A small model that answers yes/no questions on an image's attributes, trained from scratch: 7700 steps.
Rows from block 2 of the image encoder of a small model that answers yes/no questions on an image's attributes, named by matrix and row number. Rows with one number belong to one neuron. Each number is 500 + 50 x the weight over its row's rms, rounded and kept within 0 to 999. All counts start at 0. Numbers have three digits each.
After each neuron's rows are labels from the 100 images, of 14976, where the neuron reaches its highest value: "colour at peak" is the nearest of a few named colours to the mean colour under the peak. Only what is clearly more common there than usual is listed. The data: rendered roads seen from a driver's seat, with toy cars, trees and houses. In brackets: how many of the 100, against the usual share in percent.
# fc1: MLP up (encoder.blocks.2.mlp.fc1.weight, 320x160), inputs 0-53
# fc2: MLP down (encoder.blocks.2.mlp.fc2.weight, 160x320, transposed), outputs 0-53

fc1.20:442421516443432561523514595490459536539486506501423554492462493579502568348528450405568443478498512443541532481461494539514417466531523455493613534512407438565529
fc2.20:524518589491461461417550512457490520421601492462510592383524403616401420463458425497530536508435499494485543504537443571524495509553578442537460650512486501510580
colour at peak: yellow (66 vs 0.2)

fc1.239:530535556457475547539512559506499515539504486496408526460524506571442520538550496531558496424443464470408486531487464546542526537383505490457496475553446441633610
fc2.239:543490525340614551517443470523470483490453356564547465491541525387465549577428476530530445521550504495445414445571497553521563473505458579457503459433545435504478
colour at peak: brown (61 vs 34)

fc1.168:447555530513525407479549520503469554572519441457506455450505482497463536524526513376496532544530544514497455423269457580490523435457533458463504556525500496474472
fc2.168:503537505471450430536486430444627493524418521542483493526430445552601518509511499491563537364478608543385526462485512454461500490502516468499496511551549514550521
colour at peak: brown (73 vs 34)

fc1.295:494484513516564498523443552540443456502520388475434554512541517560512460554505504604519484428504572500507577528453501489522579458508451462503432504545475456469482
fc2.295:568595524493557471567421471483515443470563481494491568564436513610571458490581467546484555500467443416455448570546487421555575566544478528523497539570480488508543
colour at peak: grey (55 vs 24.9)

fc1.162:523489462544488556430473425592439419527522474474478576491533521483560563581492508514468568557539597537488482508434497579435579471611473516424435578414530564488535
fc2.162:532500422400596556534481494570501564431542604500476438491509511516461524438490478446471543495548480519544439547511587489494559443449565479456477515438457523551464
colour at peak: black (38 vs 10.9)

fc1.90:435504427547444389556582576505431586502507458562582463515581417519453501456449447484533491609496460539462465527480500552443536553574449513459480490565465481434493
fc2.90:478454527503564631580513531568545576523555488512534527517502456486474506553542482511607528505586493433464407519509428535455483552582512532489511513534525519536419
colour at peak: grey (73 vs 24.9)

fc1.314:452531457483500524494533479495564478590435467467531498515508514438527463534520461558524553421470560591473514464440542471461513453466372496499529555555557488541534
fc2.314:585537476468514558539527482508484551487556447489421536594490479567553511448474464472436519461486483527481488467457491531574507478391459520547492431490487512560540
colour at peak: brown (67 vs 34)

fc1.213:451442544506441471577532527487503546511495436469528561482477493471437482427472471586520554598453528461510608478511573487465547441472484526530386488432573490549538
fc2.213:501467615552564570466493521465532551577474493463468538613555496532598509546517573480456443429552544549496487483478483483469445503411524485487492446524452458452533
colour at peak: cyan (50 vs 13.2)

fc1.169:433460504495529437445554539571484472525469566465574483506474411412498466584553544548529458436471524501569551445560442393525480434465456444529506407556535560554359
fc2.169:579452493473458477475548425517474441504475491466511469508452487483567487406471436494372505600401503468516452493460511582514448521456557557561455481501479434514489
colour at peak: purple (25 vs 0.2)

fc1.35:519549505471513478628517542472460479583473501553498502446364473560453506469543471406535576462431521475470426475505473546472418506496504396549450498605520504579533
fc2.35:461556464574466458434571478499560493552538400529507529437525475525536464554536504443548607518457536510490541453549543497454523529443519540491531533507583507522545
colour at peak: brown (64 vs 34)

fc1.317:465433497469502587461483531503524521485519598404475441468433525538486433537471524458468410489351510606446493491533515540492520554512495418498355462558528490452552
fc2.317:434487541431522513625479556455543541616465472589476562517503464480495541576431583458370481553522545517514519488392603464555478508535496449517501486446511455469527
colour at peak: black (39 vs 10.9)

fc1.92:528505500495574453464430476506529579547513535563486465510525441581522443438530464467497594514413429477492523477504600565544459474485570466526444538507503464409433
fc2.92:541510492571529587498546500582529455508482472542560551593574568583551566436458484456499464528476573544650550489417445457458434501412503520552469599535389566513483
colour at peak: black (27 vs 10.9)

fc1.303:522549487478536473510563415538497522518450413665573568519542491389570554464470452582624508533562473520467509488619422537463519553558491531428518459508493479477457
fc2.303:426520616482531578538490536394562439486464484515521475512515466598558507470394485554492425560544432607510484517555512567450500417390419456514603508449537530468515
colour at peak: brown (62 vs 34)

fc1.240:456447519427512577548569490376512471499453450604492578412562538555526579454539487443480518493489431355493563475484609433622425460491487481523508553515529557477636
fc2.240:561509541453458581571489478477552530502616453462481535454528503558427513464522557426514442513462504455463637482457551613497471445486548532466521540414552540484494
colour at peak: yellow (29 vs 0.2)

fc1.311:455446460528436517383415588422444436565441390586464557538540484529549486562536586440530562578410444534479582528504546619563490395521537525450491560412452474550535
fc2.311:387459569483558492579496572511552557463523471536482479515533439496454399458527516416507502486529478584572534510387520501565457520555476552538519443501562520523538
colour at peak: green (66 vs 2.9)

fc1.164:443455540494484609582523495465514501579515434545374509507473432498535498467529441525545541460528511437501487496438536519590421460503518494449508583498445492458604
fc2.164:468530507481472497502414450386545515503453462522464498443497511480445571493433591515472495474508495488515496577491463529502516528413449475555439397497506573490521
colour at peak: yellow (64 vs 0.2)

fc1.284:518613520513491458500522480555457455414535531519445550559508416588559462410556567468504465449582443590542479554434487480454590516536510498474501485525595468389484
fc2.284:604434484534546510499466461515535600501555529517523426504525543448587508509573500519499487457474523479423519426542477564430509487562510449466397534426385524474444
colour at peak: cyan (62 vs 13.2)

fc1.34:422429524524471506483561503435510493358408532478577526552566512498516487519535509478498463509501486413517536479598511452564541476443556493573470477449501523558475
fc2.34:519467552482491505523465542432511429565494476474423529483480375333524486439494506564505504449345483480470490463541536470514563464419527469489509550449470500463444
colour at peak: purple (28 vs 0.2)

fc1.140:515503413512487420491444432464488389485459504470501491464523497600568509515514566408535572491538402479391521493456563505416520506576518470555461542394476503574532
fc2.140:478466551483579495485543525563468512443496543454530502467523507502443497469503524558496512565590407507476380596514466541489522501548409536460466574538544536624480
colour at peak: green (72 vs 2.9)

fc1.10:471537562488465402490489518471512559473498522511475514494492573417535573502410495493558506517477545383463483494501459528535446497429530520505539460479555492440542
fc2.10:503503415409600539460494428459452480515497531505564578436472435481501473501508538541432430519584581408471450509537449498412512486525453426520422498468398566508525
colour at peak: white (39 vs 6.1)

fc1.299:491457486551423404456553521564460502499585465543457566477539422517487436650464507460558509495519517592413600468534461476499520457500509500569461575489541510484524
fc2.299:482545476525495483506529506467627507515474537523479468475541579543500499549537499505493482453622492539459506510497522517483510484443420546539373396489552600469497
colour at peak: brown (74 vs 34)

fc1.36:498455421445398526537528534508520486510431478506560499505647461390497520503467409407476515526479478484599588539522414485501435532564494518445517435541570470631465
fc2.36:413457614434500512416476500444537476589453494495505475522507551508414568486371457551534486526472468511472471531429512463498536706507476548533603491531484537599535
colour at peak: pink (37 vs 5.7)

fc1.228:570470459508471464504538432549463497540471490430558507498560424473589407554515530489492391470431590502446500491443501481580407416450509398496515434498547536514442
fc2.228:516458415547524451479453543520474451542557580494458488528562516424391512453528461482400536609464510451503587445468471561585491527521532525567485563431479536555477
colour at peak: cyan (55 vs 13.2)

fc1.156:543531441397371553512576523475482461503505441471512507491451619562498526476497479544590412527562583557414555456518443457556482558523443484442490466526489555444469
fc2.156:458485502533544470516552461616502538502553443574450553458537448436513429597518513558393508543481591503526415535486480496457447423574552535466471511492496423476430
colour at peak: grey (67 vs 24.9)

fc1.261:555481438498392503368510482502509547560539554533526460486492506448495530505559487457468558452456525546535457387473448513534508552579451474551429517475437536470472
fc2.261:545522474412532518521461474517466436547584469456548540552559529490524514455375461517556443553484478564474506494573475438479558525474594583430510472475569520535495
colour at peak: black (39 vs 10.9)

fc1.306:454578469461575356509446530498568468433488532551571523469528484499471526481482530492440502495555430506504555512450431526471596454374542428453507521459488524563428
fc2.306:468564567538481479519527528426496450419478504409608529467462505590442528481461518403497473495448533521404522479512396523489547473491431508523458459349522448458497
colour at peak: black (50 vs 10.9)

fc1.191:488492524457429491437390610456520508552497617415479570502479566564415548404510558443421528447528512512595505437436565519463454533438510513574507553488503519491520
fc2.191:494523502537462492472571440474528490495447511508545481480473549518458446497437577566515522528540473530575457581547557534499491406542481481475365390568508445446575
colour at peak: brown (60 vs 34)

fc1.79:477406470577468440494445505536449512492446562487532401491585406449569464494506500505520518551481482520432461518427526472648436441498470545437495568513521487517500
fc2.79:481470477486502613461527510594443510607506501470427441456508585470458459430489485571545513614554501474601507478467503485600528506511491486492452516552538436583449
colour at peak: black (67 vs 10.9)

fc1.194:509427491547521474464425543505499497443478531592543491414543515530515472447532554452487430489569429426431476511527501542484492537556574512503577470509492522533521
fc2.194:476446485481556460417571465537563455468524518523450565374490385552521514419529417633567547471430496393472546546529483463520442557445644576521476494496459549604509
colour at peak: pink (38 vs 5.7)

fc1.127:451520437541420336520552544428587522418427515441529587466578512564479420561553522489543499492540566508468541495534495534524463506447550490524411469454546525520404
fc2.127:545572386459572400535511523456488466488447514472525501533493495510475483504450485506439440438462495583574457472499605475469503578468417469479484504507555447418512
colour at peak: blue (30 vs 1.3); purple (29 vs 0.2)

fc1.108:595409486467585593504523454449451420552561430463532535527531532518465637487468451463491445487577572369479539533532567545546561495493464508501468489562514429508479
fc2.108:524534537475556540464357580532425439457597472485475612421467445525427528552449468499474494519471460452524477423520536550558442540458514456439560606484478526496472
colour at peak: yellow (38 vs 0.2)

fc1.248:532494502515524544504489556523415553553579541575401466518544450484605500502545543469525602543466513500406512564544567482454532471443437445591474474415496483522537
fc2.248:434489590441605472454525546528535414355506471511419489460509427498517506488513580424483534412509546552500628514486518488512565496398530510446465545475451512466549
colour at peak: black (32 vs 10.9)